config = dict(
    model='masked image model',
    dataset='drawn branching plants',
    train_examples=145000,
    image_size=48,
    crop_scale_min=0.8,
    horizontal_flip=False,
    translate=0.12,
    rotation_deg=10,
    method='mae',
    mask_ratio=0.75,
    loss='mse',
    encoder_arch='vit',
    encoder_norm='layernorm',
    encoder_norm_position='pre',
    encoder_activation='squared_relu',
    encoder_mlp_ratio=4,
    encoder_head_dim=48,
    encoder_fused_qkv=False,
    encoder_bias='all',
    encoder_qk_norm=True,
    encoder_parallel_block=False,
    encoder_inner_norm=False,
    encoder_patch_size=[6, 6],
    encoder_layers=12,
    encoder_width=160,
    encoder_positions='learned',
    encoder_register_tokens=4,
    decoder_width=192,
    norm_pix_loss=False,
    decoder_layers=2,
    init='torch_default',
    residual_init='none',
    optimizer='soap',
    beta2=0.999,
    lr=0.0023,
    beta1=0.95,
    shampoo_beta=0.999,
    eps=1e-08,
    precondition_frequency=16,
    max_precond_dim=1024,
    one_sided=False,
    adamw_lr_other_params=0.0024,
    steps=5200,
    batch_size=256,
    epochs=9.2,
    lr_schedule='cosine',
    final_lr_fraction=0.1,
    warmup_steps=260,
    weight_decay=0.2,
    adamw_weight_decay_other_params=0,
)
Rows from block 10 of the encoder of a small masked image model, named by matrix and row number. Rows with one number belong to one neuron. Each number is 500 + 40 x the weight over its row's rms, rounded and kept within 0 to 999. All counts start at 0. Numbers have three digits each. After the name is the row's rms in percent of the matrix's.
After each neuron's rows are labels from the 100 images, of 14848, where the neuron reaches its highest value: "responds to" is what is common among them. Only what is clearly more common there than usual is listed. The data: drawn branching plants. In brackets: how many of the 100.
# fc1: MLP up (encoder.blocks.10.mlp.fc1.weight, 640x160), inputs 0-159
# fc2: MLP down (encoder.blocks.10.mlp.fc2.weight, 160x640, transposed), outputs 0-159

fc1.571 079:513420545493467449471489504561529507479452438492468519556493521510530445446524508394440559472516532462529553503522530433504455552506513486549452479502463465585487439535489445536454496483511514466504528540585521492497402495513528526571619547564559524505457497565518474539500458456514507493506438467576454561426514448547484501456501484488463496458483459487429524519475487472457463507554500450469539493502476565540482489454435468508507575578484535498478426523515490505491532490474487
fc2.571 072:546532504435571524519582500550496553488484532450518566411486505521480521469480475554553534529442515500504478488502495582510539495509435490465506442467533560407460482534523533447463525471489514469478523504524413558523534540469440501450431450450438560511484506449469461430527526575542524478503514531469566446513490543482562508512514453559550477493474516486557411549607458526448536545495452524523503507517496505508506517485542497485455517524462499452484530541470547486586406502512478
responds to: night (100)

fc1.295 085:509545523546523519508485546510571434464458468455439499466557594523469527538447530521477473568501508509521537461515481521517476464495496521512460532515528558523457523515550475537492581480496442468464503563532529424486421518446483497544608486473549510470541530478501556500544395463489587550503585474525535508487492422535454422514522510529548442531447519470516490458484464509458490480507524484530486513461543554424511548501454519501469464450503567531431496517498520440545501523557406
fc2.295 087:570435473507411483442462425547414540456439547444562484475494476457545537526497507489517532518431459451486480592464519452473506482438496474483454477535496470491508485541500491500456521525513606561541474459535533517539546487515499501487500461551541494520465492553430514480468477549539487499574487495468582534461483495503553519420445462457483547494510495527498520481569519530574468526472534573541429454496525497522584518417599555450463530516534461526550502502476503523471500503490489
responds to: two-way forks (72)

fc1.204 116:480468443466465534522494500506558454442455509546497540491541474434443433537474464527556536452485528505556539548477497553533454517516551475448537493509453546489492451486584440454603512568464470456569500475498500498455509565484540572476474510457422526516564518472468473457493481539551459525510501496457531515470435456487591491505504482504465454416489501526515533532443540499448505586555391458504478479553427529540478505517500515443456430481467562511500498461448480486491541532491475
fc2.204 120:537573514467507446553550475505500499508493397508513506479436518602505553500495518449496534534521467581459436459474507488527487509496504513586459504447495457453476455520488486514466514462529510519463463505570516414496429468516461523463487514496488443494406509497551492541562506497420471537528509474510477433509491573490500523426441471428517551585542517485473445508551496515482523428459566540424495509516535508464502444503477531558467533484494474570430547589525513537562529519489531
responds to: narrow (68)

fc1.518 116:496484457456518510481554520522466451500527548467414503503521526465512507509429500463467482504435490500532498500487462393444479468506571465533494575584454452481483494544455480592464409531539543538556585504582499523506563544475515506435469474528519462450487432546467428529514482565540538525536543522544487486478512472528528482503422477568497505462539402524479583523537524492552456489518497486521510502517479464470522548521518476509562562461429495466486546475460501440557505528448473
fc2.518 131:525541551509498482541486468578431499430478517408499581430488415496479487512522463531544418490463447489506556437538561529512490465490534454539529414539505501451471520438448505451497485441523544533464530489474490538471507505475528579507462473459524601487511515432529491536486475553538544513519539527496569518488409492562469508537517457485471483543511531539498426561478473493473426549535449506499480490518540513527484511530451498482545514544577466467515412502524534418563460488501472
responds to: narrow (94); bare (36)

fc1.511 096:491504527530470517535550482476503532538468482436542485515504506519495468502565473539508424463451514522405530510471476480482519490539512510457463524546485508465561412580454547517490498520478479424528483444351528465453541497591576559478487553490476515531481523481545562542470458498550465544515567461493583574470573536471477422517443466489454458494572480521531495475456509487531508565478537511535503475488467471499533449508469506585518505455467475521461550492496517538526575449464514
fc2.511 088:500417487542451541545508533519556447484484466529544408501465497439500549494477526461502476522557542500489465512498494505496495536531526451555477475492475488430513521499496410521512473479419536517489567550621431517552501494546471439473551462535576551460459513453522456530466485584537540556469484618504546498472483500452482477512459526508501527546457426542499521447500472510532515466561455577460430446478501461478509551548488461487469462550452482495490474490531469438473479548533443
responds to: bare (92); two-way forks (92); night (91)

fc1.51 192:531544543490501474556466583417500383434486468526499484493516480477438516571509508550464509518555442478591464499488482542496471503537447504526542511494527436598495577430479525479495494556434515523516476513433506482470507540471480490462481454575554500488579466471465458528506448563459540522503568448505500513511521428417560540446484495486511422488465515476454451476492504530543518483432519512486489579476555542448523554540522508463492499495537462502512507478482442483493507574522427
fc2.51 198:463527499477515487421454514549537581564491545431480491504457504505592454513425551544488524519467513541452473536545492499450487519517497506462493519520483483524403489520523420411515438503551480477470534442495493508578489474536477486533478531509396502562514527534503535463532581491561483491492423516416445510519488562542588498485515449547483544502423521544559524506562469484488504446527494498503516397518467533565452496486522462490482548402472508458536477504535498509488518453499483
responds to: bare (38)

fc1.281 150:468543529454543459467461498566568497461508498463585502540511529467517476501523528528534445520488555500442447596481529445573548538505553527456493482492528520460505561546468475502546479466588477534568552563450496438509468460454518526507525498427541430449511532481466511544519458418536576449560437447496456486448546507506461452513486550534490518473470490471470460491546501528475516481507515542567532567502429483507509494583489485452451445447552506548568515450449504548512457519502513
fc2.281 154:469508490560541527503484478529461486538510436570451482535463493479552529511486545514523475491469563428495520518514509493418433469546480503509475550583514483501399494524441502446478533539486525516430566471564442509589517488494452558452461514552526526486540522492516560493515468466522504495450598483551481530516520526543532488505560493450523541533401491550474528431451492534545493523576437527485487475476461452588491508460565496514507520457507505484413445455542468564523467487447441
responds to: wide (89); white flowers (67)

fc1.367 099:557468499545540511538493472423507596495519516516479527565481581468530547503451452503495521485518480496479446471529522519490508481553502434522468429532481455564507440471506504521469486517447515465457609491483416475524416517496527529498513477571486491485583423474558416483463569556464511441500460518503489548536508449508542434532514468510500483457487562450510485559520494546585473468565512555515469419551568450516527526506471512461464536555511461522491430459536500569487480517514527
fc2.367 101:515563519484474472509509565551538448471473461506540525424426431467484505474514544491537482549460534511527545544484490439539497555454508569478519575505497504457488541500533496491518492495465506545549440523518581505525544479501455465521489534481527448485422554559449579491514473448465505573457538469471504452458487496569478518463526559518468556557475444550464524436453537529402564538533516485510518526440403516520546423498525454488504486410446489489472540582443507483475521464500505
responds to: white flowers (53)

fc1.104 129:436511494532511415514509572495432564416487491522474498507486507495542502490460473545515450516415461492455483483417557508526495517461505514516479505466399495455540511501468468486561533558450462587562467456541458545530542555553498529453497476503484479491541455481540579539561510464483466479443544528432519481525456523504544475454565467561496450525417446488466558574503495441504482518447440467511490414464529456521421526523445449527491526489528560520503561486510477489473506545466522
fc2.104 131:501467468504541534538504501481557463554502491512539480489557510538570479493510546537480575617603464451542415420456485463424502510512422546522514515577563528509438463523457497474480447522512474435524494521462523501477557502508428448464499461568506474461470491569569486521512487531492482545502496443521527475535536557462555525537456498512529572482505482477471527508546528461507492447455511432476429494485487532460483480497537442516555471426497466455494518538440487548463470513398527
responds to: three-way forks (93); bare (80); narrow (45)

fc1.634 138:451547426557481504495480542440529510486534424465567495493486541518534531540430515514450504483435465499505454446507483511547493588503524507475562556498487497575472501478477542505558584530459445499523510609515467466473491472528517489472558392499503477573529465441533426478446433532555520521521468528423530536499474499531444535467531419557485447476485414534471525480484449500549554485470541523559421541486537439506463545530481487537510511459508451477516492522544464485484473550483509
fc2.634 124:475514498504500475517479557591463527534443496509478465497451454455433474449501463464532474442451506493471574445463564497508537498530475461527445490547465508455541523512552477511456442468515550528494542483423500555503537498505506521473476647469494446412504522490474521508558596414505477479566474494504478464454445526516537526503527502443562480506484477544575536416545475530477518513513491543524578509491421538490511443422552522516521503560485551552519510460522532554465539463477494
responds to: night (75); bare (65); narrow (46)

fc1.397 059:500519443522485445523444567470546548537563462509431518546503572490465525581462569507516422521456447552512523403479547534526537456546524507481527497510495498502496492525497534555568459516514482453421457460479507563513472524612508441495460476473461466452505498497531475518549549508550495555521492536455597446550544542519535474545462485492435531461498538471527443477498503500506486475537493486451482498501424534477450550484493437481584451513457521455468498470496465417562553559499475
fc2.397 056:540515461562469547510460560493512490497539532511550446472518404529507523486509473521544509521543493517498505453478486545525498416503534553543449476491496565457505466509497566571486520571507425534490543519518528499569441429473511441535458451534501479512448483504450563451449448469421514428450433422483488530500522525521483506523559597547525517530457465441498513406570483503478507503494478551564521515473582473524504435470475484422507488475582522538519476451466508528491490492555559
responds to: wide (36)

fc1.407 048:434450468525502453463575516525503476460437465487549491498457478487479480490498494531507465419417487514475492454522458535579453473577530567485516502516497443536533518462524517482559554549542543434479444516480572493546475508506476465496475563568566546524474452535514511521456496458505521508381556456561568448524510476458475478470437464482445463478552521517541493486510521447564554482490510535483506529527553429490443577505515483545561526568482535504446554505569554503468456440518510
fc2.407 041:490504429461523514476570454419483495477473494533461559562492511524480532481473466449494513492533471487410487528530525524532594452469492481513530550462494483541551430477506508463533487469565500393559548527527494516438486489512547494552502451489463584528505456430550430531518479503533443537513536566532431504499462524525458510558525536513455461499473499479506564513408482451534471515445452463501505484492503439419484476563450496464555487558530517561523453476540550463505441573574517
responds to: narrow (49)

fc1.392 103:464472490452532477516484482494491534454534454591456498528491531504559578494494475516478432593456468463473483499479519499488555474493480450564439469508472499543433507513458492588516508526489449506482528497568512472536524436447531431446463496569447521507474508533528493475536431499548569492466508506482569498503551456448489488604507558521540499505500452458440556537541481469536549436469534533571454538466479521491481523433513428429562487469526505463424495475597506522459454479459459
fc2.392 102:560495546577399507464509510485505480539435541444534492564587485514487493428449484447617452514501479577489500496541515519505473565478459543503563501555543543508498455501513594478500464556526532438474423476411530575476436490525548585500482487511512567491480509482519451477528522521472502546529487493450489474458474541437423466504462504518511495572456491502482510449484500533445458492513469479474518471526485528512549394494454521489488505501515518548497517460416537492499440505535546
responds to: narrow (45)

fc1.44 139:517527557513491502529468486512507514522413525576504506438534510579482502462548480509508508540536472506519510524531543531516443546505462473505499474573473524551533516535448448532459468456456457545511454438532478483520463555579578511500472521477542437459548506476450449398521411487540541459468485424488483509480445528471463518499527527491478548498510521546511529495441462540561436435501430524485479497427472576505490515477462514551544484552496625455447452460500522502497406529502444
fc2.44 120:510483501471465508527475527524486486485473522543462537518463388440542461533434495518535452440479523445523538532462475552475544518497556525504558501509481489517454519447529541471522559524531470543498569418529530520524534499465401495479490533484449536517502581524422476521536496511487471541505448454466505521502551521514468484463567538395496494552490447460519464506488588430463455488482518477518596571506476433533510464553409489530475454480467450529474490485608511500546546436505463
responds to: autumn leaves (41); spreading (35)

fc1.114 091:477502479568481494506533509502591504560481494522547538510517499480513419489508475536493492518492513461486521501511501442462472510538545530498512510503564405484525479546527456480581419508446535576555446528496516509539472523498506567447463440546501450515479503539551446539550523491434432463550473510504508546459512538536578454443575556512403465477563517480533479528537549468504433511555513540462510487569486491440442493420473487526461411537514514511502554523512441524501411566459508
fc2.114 083:438485477482490470541555436465538537494540571519520555528565486491525577484492514509488558551544410528483485479544419559595547529482510541532499469521448511511495461501513555499521430503483476409470541480489579511484560450547501525511484479539539520461525510484515547441470482557526533580467476533571528438493476544444491516550475487455507538489451461527502508511515490450445468578438462507568457435436455516465488435522418507544527516498489520492450469419525448457526452511533474
responds to: white flowers (71); leaning right (50)

fc1.375 043:454554517504518458488436500545477477507533471569505550473477513488509459536457489433558422431492484563458508528507480509463546551520438513467451549510514478529471553449513440540503493508459492467439427524588470494486445477561522498515481504508487433501517497455502430519452407557484461525442489497504548497443456494567448531487557426510550478453473522568449469472429474480488531483577462545417496475437572452434484563500489564485534544437478507532514486507497552514478487530526437
fc2.375 038:475537471503501469497478495524495505502508527417528508516519427556502471471481494539534522517557520492478529537500488540462604522489487490558480544456453509527482511480502523501527440557504400495503547528513535471489523466444523478552587512548481516450435530527534513450458540531433603421518534502542564481464463524521529546522482433531505442583492427518558428545491562532462490499507569520544521563460491495535463510561516453424539510491464424457531449490568535541542566469544460
responds to: bare (93); night (91)

fc1.495 063:462523562403537438510526478443451446530456517501489521541486436478462437451542521532539490425494459498468496497498489450502500466482515543480500465528532543531537505503443518474511505522536560473533458556483531580481513473499461468483531533487565502486450485515562505516432516549464536459483493517525473494563543452530437452543519572499466459535576470446449465527481446506509432539504440423494487549439474500590526489447548479467465447531422514566488418494574453497514571566456536
fc2.495 055:502481445561437418455569442463413510475438462551477537504495560500556517493470443472422472434510503558458519562502478461536502516529465378485490587487529481487563440476529520521532497492482472466444435523525545504443471530468530446526513487516507528460482469497534516483475494483435482497501499533551517458540525562497432530532513484536451502479482561466464488501445506571532574530461505497497529464508507493568542527540518518444572518514459608490606532508466492487484550484549483
responds to: white flowers (49)

fc1.121 042:482477455491449530512581457484565476449529486444490551489504540495452438487445489434543528437552450565431478460571458502453495430557463529474504480510463534573441473487566468540480449524550454517441562535553539469556502516465442438529433561456527475451432456552470549520566502541478537509449515532509477469471498476454437514513462567540524484501479498461510460528504435472544549552504530479467545539479540525466496553558482510527552494534528454444529533498486508465554483536568506
fc2.121 029:555506544480501529482433552445545525431476520439501443514473564506449517481536415441447493569479557537487559467507496492496535518485507481551463523467490495511492471532467501454410533563463508429457497484546502461496522511533526512474531441561465478453576464453495463465539473576471558452455591530468510466537489503465427518436463468461474562473509484490478459465478540445463432470494525438540549578483463556439444546486558493491540442481549485559532496477486432491471474476448492
responds to: white flowers (47)

fc1.622 071:467521572545417480557561515535487409443464526498492484461485523467554539414476525518522543457543472484483494500465534484466574469544484483429608438497487474432482451507536461470558531455489532551520543511478521428457482542479516481513456476496482515490468536534476476592501537560462482535476509489476526535614527495455469460455521507476513502467449518562499527530549501569524473516470505505498501489497507532527560486518514535525431462538462557491533419539503440486436573581426533
fc2.622 067:518451542524498505563489516453571504494528489515567486467537492527481474454525457536438472554518510498521520465589483564548553518505545497533523574486533540502493576427477499477517447559457488547487491519528478489494476445565507466504517532523491535449571464469573490545530528553437483512496492562472471552531478414551401550510501516555502484462490515469426481486447473533428527454531455489521480504452556483457450483468428542387521546532507467470410449517528460505448486503545562
responds to: wide (85)

fc1.626 092:522445446555541469480461491504519436571486509498531572566583491486491451498477537459514417457492513502493522499439466443479457475456466544490518538553483493477504529554444539532493491534516510489574414551478541562535462461500527432460490557483490434490459499514474473450566504526490548561591484532502551536534516482474494441485516508565470440504492472575582590479532523531533506525554456504490471521584436447516529468459467484477486430451443490451573533513462466483504453467519465
fc2.626 095:453477520482443514513519513503419589459514514521541557432525483500469509504522457555527494555457443423502554476538553563505523480518442489500503502482488526491509518465538518511503498455488540472493565454528480474474596503485517526516503404494468618409503504500578439505450520529591461438519504532435543471501547461521530537530555423551483533425542573462484456495509467444473498487561436521548457496496515534495470496512540463491519558480549491478510480564559517519545494507468417
responds to: narrow (77)

fc1.29 087:506490484535413459539474562380538464468504469510485529560539533550538511534472508511395556517484507503475422446535536525489536514541525537545532507378507458501504478534506471539522514596511560538498455488502446482550497492501457449574521486518509510536465518487497470521496487448485516581461447521483512564454477434445504513431476537452512536501517490444494511459531473499508511530465488463450581475474573495449459521482543468492489555545517436483484521513581534557468584566485544
fc2.29 085:476460519515456512450448474556446570513538560508410478512500445495475509509504550415519574438505520478486506534507483449439530436455568524470456527485503469581555537512527529535518518477532482542498497521524548519555526516454465510515553438585492490537524469516466494465520484505443459476392520498464468457512520529634520469526483487534535466546413509457465565462485524511537533475569515499567499548507432476466525533530485471494487496483507434518460451521608450512541528533466463
responds to: bare (50); leaning right (38)

fc1.512 149:504490451482558539535537493518504523600531486550495472533520522501437517477450488516495544537534471476548470488442457439504531535535485562487498522455479468461460515516539514511547492580467445507549484467526508525522473517436497530431514513471498510461491426597445534529511537475584503374500535491502469399493555564456528518466494414485485473531553545550440515494521442493578531467458523498538441476509500520485469493495603469462489480518484461522521507587515513541506377506485482
fc2.512 139:521501534532527485401410400502466484487482509468511485471478511478549480531602587462535472491489453465534555501496495560490524475499539494472486474568559512555520467434418510412444479483513551456464489463523424470540501462567514512506454522502498510558511567462540447471513516497492473620565518467484482586510534472533508552513505602472545446468474443544496462496500497527492461546499462499443568511495466436504547557479486521524480554477518542493462481446460477517474540485487516
responds to: wide (63)

fc1.477 056:497550562434500476461481470543496454570460542458491555533487398488532535550549420560453454419491541515436497536400526516563503492458483447506520508437484467472527524515566521483472511454564517509523527556553514513472534502503542466520494455485466521557502505541513429514492461565516556509532517468450556505399414451496512491541477486500451490492520479535505493549586499470541463484547492531514514505490459507525441493517390445482485478488498588554502461489510525507459467529540419
fc2.477 062:491454536589508512509567523445553442518534528473447476517451564481457528468462455434448521451462550513458465519538446444503507438548549585546477481559434505540529537534485466597566533519502535562478482511512545543503458449521448519447545508537576515469498518498526471429509438513503489485446500537465443507487463559474426506539456542443524504584462494522498531573528473517393532491492512498538506458521526443500497530440506507470510508502468472562486467506516442537466542582488510
responds to: autumn leaves (54); night (50); leaning left (43); habit: wide (38)

fc1.173 070:504465492510525480470452583534441547521474464508415490513523531448507563517524467523502464443514533455413537526567587486449429530512473442500495525460560568509478431517491506493538469440514497492463441513509469477494569504550389498562530509434489548498454543595441492518558512463499481546428489482466446507504572568486539562494511515479524561496410497456478519449519492452522495543481561519502501474519537496462487511550458531569527456449517561511554505439480461499501505505442486
fc2.173 091:542511484507508504536492463555523493459495525496587499481503456509563425515519589459493538591480487543607407508433443529521592473479528542513481478534433456473473558484529459460459503540581486461513542437488516537516412470415547515442471481518553436532536453410544470454504490516487514453530478468487538521490436465568532454489480491559529476504557504545511463518487492550486499447535448506518521448455474524495508508423539473454479541543500412512466506499520510507514510478500548
responds to: three-way forks (86); wide (52)

fc1.459 099:434507513481445498453495472504555460475457460550588518527517495561451528508462515573470465606465517507497526501478509562556487467610518452439531510479480503504491471512510438528475497523461495610530520518519537472535484574551507502470429465518462457431434477471482470534477513488525463520560479562479526512570539490498517585453464519496504531494486442579478488485457510589528545443476555467470452473558396484456507491467495501475525585475520542527494480484520515526518487543542424
fc2.459 099:517502469512447497545497543440555554530524463486544513588527430520571461499453486483570526494532553470466402524424458517587513577511521576560487591453516553474535520482496520531546468537498433536523522503529533456480471549481490478541512494484563480454531538538491458430466435500488527450483470492528501430517538500497451534518462466519455469538501479525531515423401462537501542427489536496509487480463541479527515427514446487492516387465478480453480547498533481558510508456547493
responds to: three-way forks (90)

fc1.610 044:490542489497478498531475543526480441475560507514453480515452536502542451550515510453463562525493434502478422516576453473544457463465536551514484472487438530467523506510496443531533443505532440460456519549504569555456469556463523571432454466499502463440452530537512528472518562490488446524468488543536544526451463467523464565511467501500483444511440433515438575519499457565480557449459450561483529471483555500511499436556539484546443475470544471547526547432467551473443439536559445
fc2.610 037:523485462417480487558460551524546497470471478431473468543503460431491467520538489485457468518539461506435518465451510551539525439544512526554515506436507455445559546494536481519428427511435484509533553482484568482397524483464468487590536467538520504527448494445463530513515539493445435544473510453562505434497450480539421468470470539544509520464510527538441429547564550534444559464474458425542457531490541496483518548519482483511485517508455479453523439521571495468526472508541551
responds to: white flowers (82); two-way forks (73)

fc1.166 077:547419542468520482495447493432496601466422484502513529471541526511509478454520479474476459454531475459537525526508576471529547429496482482527420513525490499478533496494590443502483457545493397508582533463515436480465600569441501522533545536488495534495504561481536518523530427516536378477466442435476545523477565460444490525459510554506504528483476472492539525483458484435560465551523466496535432487523486518491434487445479492492522495543433502515490532446486448527504507484536518
fc2.166 072:410543519454463485483503468521473447523547511422566463492468492474513478473454463533541523541514470515457472455529516578412519506555513505508523470507495564440436514548455452433471495432569508497496476486541530645502525451558513499472524512465473399497495491472472538545537550479549496514581552512484426451455580564516522478448452428514514511501499458563468514545558521516436475457492497507501501502483527449508552491536494483512436545531526495490506473548445466521488421540497521
responds to: two-way forks (78); green leaves (48)

fc1.373 124:526497508492513482545432479521502516470550545513428541529453442513572420498564464496480494487510530529465488568576537562484505439533505467471518485467516525478521533418511477475481408516553496578524523432419508510469503539555401469500573469486512503539510609504526508433512530498533467526473436463479481560499571486492476481501478558494485491511506492556562502501451489519542496528485519553476578573458477482454521570528512449475512497520476495541450554445434588467483566464515461
fc2.373 130:476459604541473466462497517475501495524465484507611455468487489418469525551528483492546478531462407455526474531482534542488456535473502517481430427593551474492543482525473500444497580439514449430475499567484482524512561510568565483487467519452512438500531489465459472503477544554479481484556455502430516423513550488470555597502540445547509521493504484548532498531542506452392496483562490471472467442503483475504507502512508566545476518485527526497536464511538446544481512554548478
responds to: bare (51); wide (39)

fc1.569 117:525532494514492491526426536526531432517463544445485472518459466510475522512443552485568469482500480549528452527539521436501530540455480471500496513507511399600460498549502453485543435461535484579525568509529484478552515502465497490433445524537555480414508512512509475539515487497459517536397485441536563452466489483572500512507506504458469521559448527475524442449434501489535479428427534482497457497501528461495493534587525568561457441535530465533526463459582467511542449564523530
fc2.569 111:481539537559537561506555525459542452518475488433494522532555522459499443432527566564494468577426498494553556454500576413392535523482490483510512525480595529531414488468490529499521538512525469432492454567562453529503439460484456474466538489440528468465477540456526539517588506545502531575501455521527474508529502524442510492562491467547516508452490498506548531560516522491513473471491557493489459485471480425439516516470492470491529515478563480387467496532480459518462475534499479
responds to: white flowers (64); drooping (39)

fc1.109 097:402440589541438495497532485517515559535498535540479526479512549466435490476509483452591459487476399492503502494471477501522508472493594540513528566570465537508511415447510548537509516569439489557483519463523450488499482637481449522495485551524466497504528477418458492537467504495541553589542497548417534542484448480548502497503507481551457511445513513473488514455509542516539508512531499457486494572500537499539520454508439491501530487477513451484501508455542585548438504455518476
fc2.109 105:539519438508567501537476560476534455499498448522446496501472440442555558569532477444426591503493506483522511539559538492421458471524522482498468491491534495500484535542508498460467475505525486496539504535504464542461601400524570560450562431489509460460497510558541533550537536536472473534476510496537494488454534473525581463501516471450466550478451498560510527473415450463504523472446473536465516421505471507441458553480547521556497471483428514554539520566472474540440508550443523
responds to: narrow (38)

fc1.8 179:478458550518538486475479496471429526524515442493537493529459503549494534530477464568559511485517498479495429437452494501511408494479433467470487423488491415490536516506505447435515468499498539466470563457424524518527531567499547524475540545496498465446515467450505475512559578491534533478455499416412576482550505531479567450441558460544502426453488489509549527470593502488542555618467478503447478511536465515481475501438500459519509472463522497492527551533470506511537487567550544
fc2.8 173:473503395463497420430500511554533547506430571492527528538531522437507477475528464470458567599506426478489514490466511554523471506509509602481485569498496502472488493512480490447505508535510493506604470482435511506454503508472474586461451448464515541489479508598486495448488468470570501474545494527562456500501579528526512482508470421473514575493524510494436526533494426492528484450484569524577459444511555547523481448475544472520510531465475507476581530480468510530449452514526483
responds to: wide (77); night (48); white flowers (37)

fc1.275 066:444580469477472514432474515501532599487450404458441527578471488570533525469484488492520514466499479530552492489556468516487427447440508478495488472492469476436608467527550484559519451575487508494514565522471481466495551547494477548516535473433509519519535469435487520492557488526501467492489534502490509507446495513592435539519446567484527539518491502516416494531469542560445543549534509556559488530537484448455488496541483460531507558555489469510544557460480582478486506546503582
fc2.275 062:462582504514500499523496512456550455491529525490550519588537560542494520482528519533459462482522529510497508484504459432386450495527490492562495494470490569417494601500454493467513516457463435573574480493545499501494507503508574476483509575476479537503503526484468506468469483511434587451558453559540501458455456484541458463485534554458527417538568512532552515518449406510474548532518479467542511402497573528514519512453482532479444483487479494465498508528476602469521481501503460
responds to: night (82)

fc1.315 066:467513556510534512527443434499432537474519411503530495482495499451582563494473466502439517484479558512523420471547454471510492558492515534491545536411472536484536529495496545452464578557507460565493542472471531560462542468562490475480513548502533489528537585508509443461472487480567550469553531549555575491472446507453515484503449450428488512493538478555427453498514471603468512519511525521527555492525512544483451493524479549507493565547527480483555491568541580462513574509530493
fc2.315 070:489511457509506508494515546448522473492493431494528543561602515537463507443461536485507482438481589539482484415471431492408490554510520465456497546541457458455560474513519467561478503501485413507586540564512516507532555438473482454492541507557499491465440457490499485495537541524489604475534506508563465528524494519492449450455472520494540490535521528478518560457494590531497455471496514533512480451473577519540516555530515497427476471521492468495434482513546534461418582520466575
responds to: night (100)

fc1.439 092:495505515482496537443490464464434485515499566513599548467566518489495528526522409555479482501563515466523485554489471454475526542451488502452522555527564493526486465466491542498548511416577490492513441449537519481572486581419535477443498467447478488464493485462470522416414517494437540495533443554505498525510549454418502555506474452489484501447573499552595499538453497539491500447528480480485524563456499512511528464467530540469554514612503480474508544547471522453520518459514474
fc2.439 088:462511437517441477506413460539545547494522481569475567487479488505506505531445511492469474509470541538500508519559523553506474518536499463558444461571466520532521546495509489466589475530460537494454575489531456536461481430547488480561471509558470548471513506488547501423530534417512527498464543522549509514367511575556428517486527536450533504499458482506544475548470477440448506451527436537520543491477464513512464544517450580501447498505588482492444438444512435549487544496508481
responds to: autumn leaves (39)

fc1.631 173:474471554506479487444523533540487540521547524436523505559478473511475471462518516524477449502515543529433505459476531497512472543546537483526535525517534464399527427479458512547545453466418533527444477489503473438525507520475532533458474575589496571519519485477482504509540521508494421467544383479524541487501475479586454486462529497525516486499457459469504429503537504527417498499435566444498502490564466487510532537591502566456518434493570522481504443561462586479501476587518510
fc2.631 167:484527497479486528477505530567506505544489518494485501503564497532405533471517478486470436530531558573421435510478476541508511423548474546514435545534479463520501568504512540511417497482564540535499467490458459476412506432616530570576513503518504549478472471525494444429472478433526452427559523521528496479471493517524482515440495433492529507458572510494486511570569513458493459503480568552563469519502519518445495513493577458478494502526438490510500464533464551505534427520424510
responds to: two-way forks (85); wide (65)

fc1.399 072:482556510485498430522406460477467534571405574482537483530498458499549478504573426458514510548432431555497512527454517556515508500557566507535506554511465514497524466418476374551545529433470491491522446486466542530565513571511465523480553484529556510429501488476426489529514473452499513552482522496534550436520532551502494528436505484485465472490574496476543483464493499502553482481512480577426482550493501500523465483558513557468510505464464562511547516455534507445496447503541517
fc2.399 071:531407542489513554414481472547508450496542512560461519519470514537499463559426503508470554550554514441527471578525518477557495490466445494463474475530515457491461491516532532486440474542521484558527543465475476566505514436569528502530514485460420493536501558485596480523590489458524468531451511493393498555522485443562543478512573495483489535511443524552472521495501575487533554505437442454514432545456500522514538521472568479444501551469470494424499520514439514560472513475482492
responds to: white flowers (38)

fc1.525 061:568448533536573453463549499581556500461522522488529545462448552505457508488511469536553494518527560511536444493475532570556459468463502478558573506477399509446538497560505503494511440531521521486475530543562482532509475599509497449412424508501548518461483470507507573545496492543494476489518567507438522417509535471447472448536512481470468475467476524420485523490495401557509487490549475504569566444501554506442472469504461480459518518494513491465453511476462469467453559468508435
fc2.525 057:541522475468494561532539494476498489443572466526477418458487403470536502480500470499470563563479498469543485547495525496593482505465538464558498485499480506509413485504495510526457519470497510503493534460488494554453547459570525512494508450460440448434523488533503416512476480487511448467460568547576542521418534507573530447509499479504484524531479435516562543558454571492509537454450485584490535584460524397490582497498549584461494428507494488526449473526485497516460521506486512
responds to: night (93)